{"model": "sound classifier", "train_examples": 26041, "targets": ["background", "first sound", "number of sounds"], "hidden_act": "silu", "weight_standardization": true, "widths": [256], "label_smoothing": 0.05, "orthogonalizer": "polar_express", "magnitude_pruning": 0.5, "epochs": 44.2, "decay_fraction": 0.3, "weight_decay": 0.04}
Rows from block 3 of a small sound classifier, named by matrix and row number. Each number is 128 + 32 x the weight over its row's rms, rounded and kept within 0 to 255. All counts start at 0. Numbers have three digits each. After the name is the row's rms in percent of the matrix's.
After each channel's rows are labels from the 100 clips, of 14976, where the channel reaches its highest value: "lies over" is the class under the peak; "responds to" is what is common among them. Only what is clearly more common there than usual is listed. The data: synthesised sound scenes: up to three everyday sounds over a background. In brackets: how many of the 100, against the usual share in percent.
# c30: last pointwise conv (model.blocks.3.c3.0.weight, 256x256x1, standardized in use), inputs 0-85

c30.217 133:128128128128128187128091057128105136126247169128128123002101128166128082069128091128128096131126090186099128115128168128088064030131128125128146092114121181145184042117128113128128128200235155128094128128087128124128128122087128128057117137128128089128095092
lies over: door slam (97 vs 0.3)
responds to: door slam (100 vs 5.3); first sound: door slam (68 vs 2.7); wind (28 vs 5.5)

c30.178 117:049107128128128149159142128128145183157131179052128114165128128128112126159128062086128093128151181205226149128090128196128147108162128116119128128216103164128185121128126069128128081213128128170128207157128095132136118128100128128128106128128128061062128061
lies over: hammering (100 vs 0.8)
responds to: hammering (100 vs 5.2); first sound: hammering (70 vs 2.6); applause (25 vs 5.6)

c30.226 113:174128128219128138128128128124128139178128087135119128128128093218151128128128128115128128128128080148236027128229106061128128184175227128096174086120128035124128071081212128034128068107128128128128128228128169128153128123132120067140138128167146133128182128
lies over: barking (61 vs 0.6); speech (31 vs 1.2)
responds to: background: none (75 vs 22); barking (62 vs 5.2); first sound: barking (56 vs 2.7); speech (32 vs 4.7)

c30.140 118:128128114202164166115128094071065083153128061123199128128128128085218140129157128131128088079128108170122135090120126154128146144142179128128128128128128128164128128164131116080128224128184111128118102114114128091000128128136128169128128100140126121128128128
lies over: door slam (43 vs 0.3)
responds to: wind (55 vs 5.5); door slam (47 vs 5.3)

c30.62 119:128128103163122245128096128128198128111098059095128128094248128128051129122061131128128102149155146081128082128040128094128131128166131128128087106128128187117128128128091128063096048208203131192101157128102061128128128128150128066085152128146128093128128128
lies over: door slam (98 vs 0.3)
responds to: door slam (100 vs 5.3); first sound: door slam (68 vs 2.7)

c30.128 111:083191128138152200159101149159128128099192065085128128130072153128128128128128215130084135144128140255197128193141128128085146128130072113039128242049128211128128128056081151093128128255069117128128087128093137085131037083127128128128128128128128128128128128
lies over: hammering (98 vs 0.8)
responds to: hammering (98 vs 5.2); first sound: hammering (65 vs 2.6)

c30.180 107:130128169128128053096130114204182043169185107128128141242105128135094144128101141128128244128233128128161128163128175128128128186080128041053128128128128128128132101128128128128128128128070109128133128064128128128028128096128129146170116128128128128128173128
lies over: footsteps (71 vs 0.7)
responds to: footsteps (73 vs 5.3); first sound: footsteps (49 vs 2.7)

c30.14 118:128128128176069053062255128128128128255144177233216128126100122139092128129115077114128062128128167158168209160137070154255128128082104185182097074201128118128128128128141057208134128157128128128134142128086128128065130128141128139115128128097128156111101150
lies over: speech (96 vs 1.2)
responds to: speech (96 vs 4.7); first sound: speech (62 vs 2.4); background: none (56 vs 22)

c30.221 113:128207128128128071128126158128049077166128142116128157178023120104128190094128101215128128128107201109128077128141128128064220086176085072128128128128128128128057057128111128168128128128145142128121128128128182201160190128128127128153128139128128172128140128
lies over: ball bouncing (44 vs 1); glass breaking (27 vs 0.9)
responds to: ball bouncing (45 vs 5.2); first sound: ball bouncing (38 vs 2.6); glass breaking (28 vs 5.1); first sound: glass breaking (26 vs 2.6)

c30.225 140:128133070147128128125051117159150116128103103114158149128165128132128139134128128070128128102108111125128128152133170119112052189128128116128128078047145128128081128103128128108129098126235128105128128128128128171128090128149101128124165128128097128156162123
lies over: door slam (29 vs 0.3)
responds to: background: none (67 vs 22); door slam (33 vs 5.3)

c30.54 094:155128128139128128109128081093078128128128167254128128128186176064057128091114122033143128128082128147128128080128186088128128128095128084128085128128130075089186095128133023026104043128059102128128128128122128099128135128139128154128128128176125154097128131
lies over: glass breaking (93 vs 0.9)
responds to: glass breaking (97 vs 5.1); first sound: glass breaking (70 vs 2.6); background: none (46 vs 22)

c30.101 120:188255082128193128128156232061128128119056178128128128128083128102128152128055079147128128136074080128128128128182112067128082059123223128128128102128128128231128128189109171196020205128128149096128128128120075128132152108128131128090128128150128128181205096
lies over: water drop (34 vs 0.4)
responds to: water drop (34 vs 5.1); first sound: water drop (25 vs 2.6)

c30.35 115:150084128128064128091139128128128128133122128201104128097185128128092216128128242140173128128128098154128078123128157128114128128113128163090128123092109128171171181128139128154231058110162139150089128136128128055206128149060128128151086074129136128120168104
lies over: glass breaking (52 vs 0.9); door slam (45 vs 0.3)
responds to: glass breaking (53 vs 5.1); door slam (47 vs 5.3)

c30.43 120:161175174112128128128128177128128128171255128128128044128124175128128138089086077128128096128128128126088128091109130128077128128119153044143093159066108229128255131092128128084128128170128128128128091128128128128149128128139137128128128176128128128122143107
lies over: mooing (50 vs 1.7)
responds to: mooing (53 vs 5.1); first sound: mooing (51 vs 2.5)

c30.109 125:128089128134176128128025128128166128122189128128098128255128170078128115128094065104104131041171233128142128128139128072197156128128128101128081216128169160180069081128230097065092128054128149128180195079128125128128128116128128128177128128128058128128128114
lies over: footsteps (95 vs 0.7)
responds to: footsteps (97 vs 5.3); first sound: footsteps (60 vs 2.7); background: none (53 vs 22)

c30.152 138:128104128155148124128111162056128110051128128128122071140111143175085128128103230104128128128110123128207117128077128157205174131131234128077170128113037201210128161128128131184201128037128181081090092127128128094128128127128128115152128143143109128073128094
lies over: ball bouncing (60 vs 1)
responds to: ball bouncing (66 vs 5.2); first sound: ball bouncing (60 vs 2.6)

c30.77 112:194121190127128183247095128080130128128156147128113128200128128128128157159128128075113125146109128128138128233088111117123128192116128175137128228200112153128128082128087136112128190184087128107114128128076128112127128128128107128124159128128128128170107128
lies over: hammering (89 vs 0.8)
responds to: hammering (89 vs 5.2); first sound: hammering (58 vs 2.6)

c30.46 088:128128179139142123128128118151134115128115128248128155128159102064128108128128188100113128191128128174128128137128216076086128255128160089087091118128127128095128128062178128135128157128101109128128100126128128128173100128128128086120076128128128108128094132
lies over: glass breaking (61 vs 0.9)
responds to: glass breaking (64 vs 5.1); first sound: glass breaking (46 vs 2.6)

c30.74 075:128098128128106188121213091128126128101128155128172128128128128114086152154128128061128066127128150207128128128068128216128162234085058128128155188128128128165128192128128128128065170255128128128137136128104128092128190153128130128128097128128128103128122131
lies over: hammering (80 vs 0.8)
responds to: hammering (80 vs 5.2); first sound: hammering (57 vs 2.6)

c30.97 099:128097109128128087129181128095167128117128128082128082128128100128143119077124128124088128147128128167128128167173255128060134160078134106128128090108137150105128128128061128128040101133142126128128128128128167113128128128184128068138130128232073173195128128
lies over: glass breaking (32 vs 0.9)
responds to: glass breaking (33 vs 5.1); vacuum cleaner (32 vs 5.6)

c30.127 110:128093128128128083128255128128128128074128057042128150128045050128133121102150183128128107134188074119128128129158086128095227128255128167128249128043182194128128128095095135128125124116113128096144128122128152144128128128118122128128150128128083117128132127
lies over: drum roll (25 vs 1.7)
responds to: background: none (44 vs 22); drum roll (26 vs 5.3)

c30.125 103:128137128031145119128144111128153127128128099128128128128135128128128192128159128096128117092098105096128116150128071119128186087124128128193193086121147041108128128108128128051075151128103128177128128195098190128128072128089088059131132128108128128063128128
lies over: glass breaking (66 vs 0.9)
responds to: glass breaking (71 vs 5.1); background: none (71 vs 22); number of sounds: 3 (62 vs 33.1); first sound: glass breaking (29 vs 2.6)

c30.29 132:128128099200103128128128128157146128128119131110108084128117174073157094121164114128096151102128092128170128164221128128141135112091209210100182128123073201149166163123092128102128128188082128102128242131186128086196128128128079140128128128150230128128128153
lies over: barking (46 vs 0.6); hammering (36 vs 0.8)
responds to: background: none (61 vs 22); number of sounds: 1 (60 vs 33.2); barking (47 vs 5.2); first sound: barking (39 vs 2.7)

c30.129 120:086142134128082128060255172085169128089143121128128094179128128128128063165091155109128120128099128128223167131111073078128128128153159162128220097128233152154068084128147128158136128132084156069128128096128128178128099128128128136128128128114128128066136128
lies over: coughing (51 vs 0.8)
responds to: coughing (52 vs 5.4); first sound: coughing (42 vs 2.8); clock ticking (36 vs 5.5)

c30.58 100:169161128108145128128127203117128144194130236128128128128104100091093128160092123128123128128191038227132097128128128128217128110128088209128057129128172119128255063128128128128175128255166128152128128167128157128114128128151128128128111137128128128128128130
lies over: hammering (87 vs 0.8)
responds to: hammering (87 vs 5.2); first sound: hammering (59 vs 2.6)